{"time_shift_ms": 50, "n_mels": 40, "tokenizer": "word", "encoder_norm": "batchnorm", "decoder_qk_norm": false, "beta1": 0.9, "batch_size": 48, "final_lr_fraction": 0}
Rows from block 4 of the audio encoder of a small encoder-decoder audio transcriber, named by matrix and row number. Each number is 500 + 50 x the weight over its row's rms, rounded and kept within 0 to 999. All counts start at 0. Numbers have three digits each.
After each channel's rows are labels from the 100 clips, of 14976, where the channel reaches its highest value: "loudest" is the band of the loudest frequency at the time of the peak. Only what is clearly more common there than usual is listed. The data: single English nouns, adjectives and verbs, spoken by a formant synthesiser in many voices.
# conv: width-5 conv (encoder.blocks.4.conv.weight, 288x288x5, each kernel summed), inputs 192-239

conv.49:582522565538477467553548463543514504580533539459507554572559535551568555562448451548556536545477538578573552483558478561565471482558468546557536
loudest: 500 to 1000 Hz

conv.127:481500507495561483529500565467488473499481475603509504509500486482497535499631574516517534545510548477516498519496570478483490522504521535508503
loudest: 4000 to 8000 Hz

conv.17:499530484518540557536516502526536505504563752533507478499489546501507514478521514572532507516576524492514460530488491517497533544465532534492573
loudest: 4000 to 8000 Hz

conv.85:511531499515583583486511588509558515519475513574590520514540458505511492501578596507524509513580499524501514570518567513516580567515568518521486
loudest: 4000 to 8000 Hz

conv.180:479441472476427416445469432497420431471460487457458488472465455472481454482418434446453426436415437475472462430454430480476435435464436457478447
loudest: 500 to 1000 Hz

conv.230:587504588570481499534580471585502499597526522485520573582557531589607523582489481523524516509509511580576572497576468586574504500581492527592507
loudest: 500 to 1000 Hz

conv.121:522444514523435430455504428486464432529442512441539516521517449516512473519418418468450430464444434492515519414521426500501472427523421463491442
loudest: 250 to 500 Hz

conv.146:572467551565446444472571438603453441562464537451479558561510439560545497558439436471476487484445466564554564450524447551567435468554447496567451
loudest: 500 to 1000 Hz

conv.248:547522545529446462594541440518467519523585538463486542542525580549542574538443434562545543553450537539538532452551465553547466455531445556530571
loudest: 250 to 500 Hz

conv.194:433466440419441418487438470463446476448487404481459450433436505444441480439464457488482484487426499445444436452449484425435406455437453492421505
loudest: 500 to 1000 Hz

conv.67:497449518526428441481503430480448432492438535452478516491506464498515456510412443457454431456441423488490503430514419502489443421510419457509456
loudest: 250 to 500 Hz

conv.27:474451463459423414486481432489439458477482495464442453478461511471480481455411427468461463458411463498481462423475452469491414429467420471470517
loudest: 250 to 500 Hz

conv.29:457503460474415423539458437421446518479545482438458479463490551471500522495428425518519492510435501443473476435479423479470426423483431535452540
loudest: 2000 to 4000 Hz

conv.54:569498571568453489524553423570513473559536588423521553574560527543555516558449449517539488515498504563566551468586441556565504488562476528569534
loudest: 250 to 500 Hz

conv.279:557517560593442478540544448579494508554538490439530560552570530568587534571451444518528509526482526539542568466607475535565483475576470542572557
loudest: 500 to 1000 Hz

conv.137:481445488505439434425485440501431434469482538462478513502484465472490455479425441420440434435429442491488487429471436510495428428489447442493448
loudest: 500 to 1000 Hz

conv.206:490441495505438435430498443497424455491454501447456500489516439487497437492436431438436447425420447482487484425501435490476432436507436421499449
loudest: 500 to 1000 Hz

conv.93:562531566546462491571586479544502527577551506466500561572542547576568557571473471548556544557483545584573585481562493587580472482573480563583550
loudest: 500 to 1000 Hz

conv.26:495459482489445462506507445542491485492503687400486487474459491477473486512404432487476489476482494507481488458503418528497477476480474467492510
loudest: 500 to 1000 Hz

conv.144:566502566573470512523561465551497500566542504436525567573590547582569518564451467527489503492498497579557568478585450568587499488585483514561502
loudest: 500 to 1000 Hz

conv.122:574465575584462491464572439560449454559445540464509557562544457553576470562468457462479465469479460559562569459576454577574485460555448465560455
loudest: 500 to 1000 Hz

conv.6:563479519527438447496545430544465495542548539411480535552520534553541533539430414523516511516447511532530532424540423549531457463545420500538518
loudest: 500 to 1000 Hz

conv.254:507517510496597575521512585499571518515494536594565500472510495478479509496594586517525535525592533501491487571493554479502562572501560528489501
loudest: 4000 to 8000 Hz

conv.58:516406494492452484389501451544471439487448617464409506498460438497488426490441469424422407407470443507501496475474465492491467482490493381490432
loudest: 500 to 1000 Hz

conv.181:595521570573468495553579474580528516561529537464542555583571526573564531559461481553542537546502527581561568476569484551556491482560498557578551
loudest: 500 to 1000 Hz

conv.195:498591495513528540585499524479522565501589549496544488501527578500495603509519548619591570599519579497501487548486524487499523531517537581505593
loudest: 4000 to 8000 Hz

conv.108:437480446410444449498443462434459498417512427453473433445408531441408496443463455497499497495438517433427454461421443429426431440431475512438523
loudest: 500 to 1000 Hz

conv.138:514615519527511529602513496499534577513576611524576518509515582482505573500523508560564569579550578502507517513529503510512553536494512597514586
loudest: 4000 to 8000 Hz

conv.116:476449470456416421472484431487440454458503533456440470445440492473459470472427424484475480483419470469451457470450430459451404448457440469467503
loudest: 500 to 1000 Hz

conv.186:469463482457408402487444427460419455461504464449450465490502511454477501487420426501492467490406467474485481426484420478471414402468419474463491
loudest: 2000 to 4000 Hz

conv.69:512564507531527541604506519521553568487578621477527510494520602492499587488491519594568577568540566498486510522493502489512543534509520559479599
loudest: 4000 to 8000 Hz

conv.68:557513566562506559527578512592525537569534622497565582581542505561570520573508501517541531525536522569566568526562518565571530544568526516569527
loudest: 4000 to 8000 Hz

conv.19:577499586591479504508562469554493512583514511489519588588577523578597530570483464503510528514503508591577574478568482579569492492578488522573516
loudest: 500 to 1000 Hz

conv.62:559498545528430497526540461604484505569527582460478545567509543536538519574391448521498493490489491565536548465557476545525489479543470477567529
loudest: 4000 to 8000 Hz

conv.70:496491479476438438501487409462422478466520483408478482488475519499503507454409408517493512506402492483464480414499434485479416435482397492459518
loudest: 2000 to 4000 Hz

conv.226:505435500501413418434487473501431414485484455476482505501501456496482422492438446423416430428415431505503509424495441500493426419499455420494440
loudest: 250 to 500 Hz

conv.94:466481469494440448477480423449428483458468509434473470485492481483488494474412429491495479504457443490471489444490406455472443448481416483469456
loudest: 250 to 500 Hz

conv.46:565519579568479475557586482533495519561533516475522587568545558578578537583469456531533519541469541567572577467570466574587468484581456537568541
loudest: 500 to 1000 Hz

conv.176:433468437420447436479430472449440471452513424481472425449445515441449481442469458485482491489423473439420442464430488436442422437441444481435493
loudest: 2000 to 4000 Hz; 4000 to 8000 Hz

conv.159:505416485500443474422496450526474422496440607473445495491488461489502426476443441438422413417463428514489482458489446489498460473494459388501435
loudest: 500 to 1000 Hz

conv.126:446489469464402430537463414410459473468572479419445453460482534467456499485407441514486466512446509468478471423484434483481433431459445494475517
loudest: 2000 to 4000 Hz

conv.115:421466444443442399502464453422441459443534425452443441443452503471455492446460423487477472469414466445439457437466460464443423416487417500445513
loudest: 2000 to 4000 Hz

conv.198:502515490461395426557488410449471472506538444421474501470503549509493525477420427530506496499416516501489504428503458471490439446518423508471525
loudest: 2000 to 4000 Hz

conv.204:466446480472399416457453445462436443476481436459465440476458475487455450463435439481450468466421452472471473441472449471463414428476442458483450
loudest: 500 to 1000 Hz

conv.201:467451500485413438492462449453425484492518500428470485468481504481472457496420418469437435456449453468465491438497450482496453433503470472458487
loudest: 2000 to 4000 Hz

conv.156:410521436431490554557452522479537579433542514481462481424455550440399568475472508525574545497532537442449446505406487442434477535440492521450569
loudest: 4000 to 8000 Hz

conv.87:500440495512541513467502554559511462475449672623461500483469465504499484504560564486515483471528460516483484546490615491490543557514560464504479
loudest: 4000 to 8000 Hz

conv.118:445556478479481498546493479482524540483520669452480463483487483468492517479433470553552536513503500470480459510484493456479547487467516502463520
loudest: 4000 to 8000 Hz

conv.136:478450472465404446488451462484465476434499483487422424470465510455463480473401465441478455463458436437441465454487444486433428433437463450466492
loudest: 250 to 500 Hz

conv.172:522448511510403453480540430539462468504502532439462521519485506516505477528394442477478461461454429531520524456511436520519461451516458461515470
loudest: 250 to 500 Hz

conv.227:452490485457403442501501419416446480469500453417439490481469478484468477481415429453468461459428470455484477428477436489458457428487420481459489
loudest: 2000 to 4000 Hz

conv.268:567512579565443473537556465555472496575562519468501559566552531548584527575439446510513505509474502575560582467590445562556495464578476534560541
loudest: 500 to 1000 Hz

conv.272:487440474480411449456487441507461446460457505435449459484462476481472469472404418466456452452423432485477484430481432479467440437467445439472480
loudest: 250 to 500 Hz; 500 to 1000 Hz

conv.155:496434495485441389429472463490408432487469423499517490473492443481487425486438453430425423435415435483485496426482465502500432413490445429494435
loudest: 250 to 500 Hz

conv.51:557505556537465479533568457538479482566548500446490580536584566554580547563466466516522534537458518546561570457579448556567488473548462540556528
loudest: 500 to 1000 Hz

conv.52:476444497492412438444486445502448461492449501460462476500477437476466459490422428444459446443424444487492491443471450483484439425483445416487460
loudest: 500 to 1000 Hz

conv.252:519484538531425432506528422533432487545559516400463526544538548535566497532420445501487488493457480533534541445552432528544451458532425487525513
loudest: 250 to 500 Hz

conv.245:527515505482418462546529456563464532507564592459470504533464527497499564528409419551556515518475524518522502457496445539504453450489450529521538
loudest: 500 to 1000 Hz

conv.196:570487567569514555485584527595548502570503578542513586584550487562598504576539528506496503497540470589562572526576525572568540537557551475579489
loudest: 4000 to 8000 Hz

conv.211:475452470478416450449488436503441463482432494452422473467470423461436461474462453453450447439431459470460455452462462476473449456481478433471469
loudest: 500 to 1000 Hz

conv.263:589487563582504506500576495584519486603526521522528588585586507567600514582519500518526515520491501618576570505578525598592508495579508493583531
loudest: 500 to 1000 Hz

conv.265:489478492493387422492481421484431482496499472416465502496517486502497468498397421473481472466442502466481505401460426481496434433518427483485465
loudest: 2000 to 4000 Hz

conv.154:491536492515455466583496465573480542481580626452477494490452552481504592484438464547544557556475549511509500481485461522487482475471471558471578
loudest: 250 to 500 Hz

conv.90:464498479455421416474468420446428492470548450468453480461469525468467492487409414495472484503396494459475481421453462473485424430488436503476516
loudest: 2000 to 4000 Hz

conv.41:448531464475477523541433487477531565460579555439469462450470599453448540442416486543567544559519521437437452492452448483446508519463477551467564
loudest: 4000 to 8000 Hz

conv.28:494437485499422435441494439488420452488445504478464506497509447494489423507440440444415434424440430487500501434499445498493440429503467434505445
loudest: 500 to 1000 Hz

conv.262:440447442442439416474450421449444429443489427459456461453468485445441464478460430476459462480414472449464467426446443446436422437451429481441502
loudest: 250 to 500 Hz

conv.269:506498494495571579483500582515536517500488510593549516513510495506492506505619602494510500508564493494514500564485573501482575584508546485526476
loudest: 4000 to 8000 Hz

conv.80:566481573560470486552559418539476511554573540439523557550554536538556500557415462522489489508470496523541585450554412562548487475546461518531522
loudest: 250 to 500 Hz

conv.188:502444500519437438463478429507448442500490553454484489496532474516510462508415429459448424444431410505498504396487405486498440426493426433496482
loudest: 250 to 500 Hz; 500 to 1000 Hz

conv.125:456467476479424418437480437473427439470452464439455476475506454480483433485430433454447442447443445457479484427487426467479433420495431443468452
loudest: 500 to 1000 Hz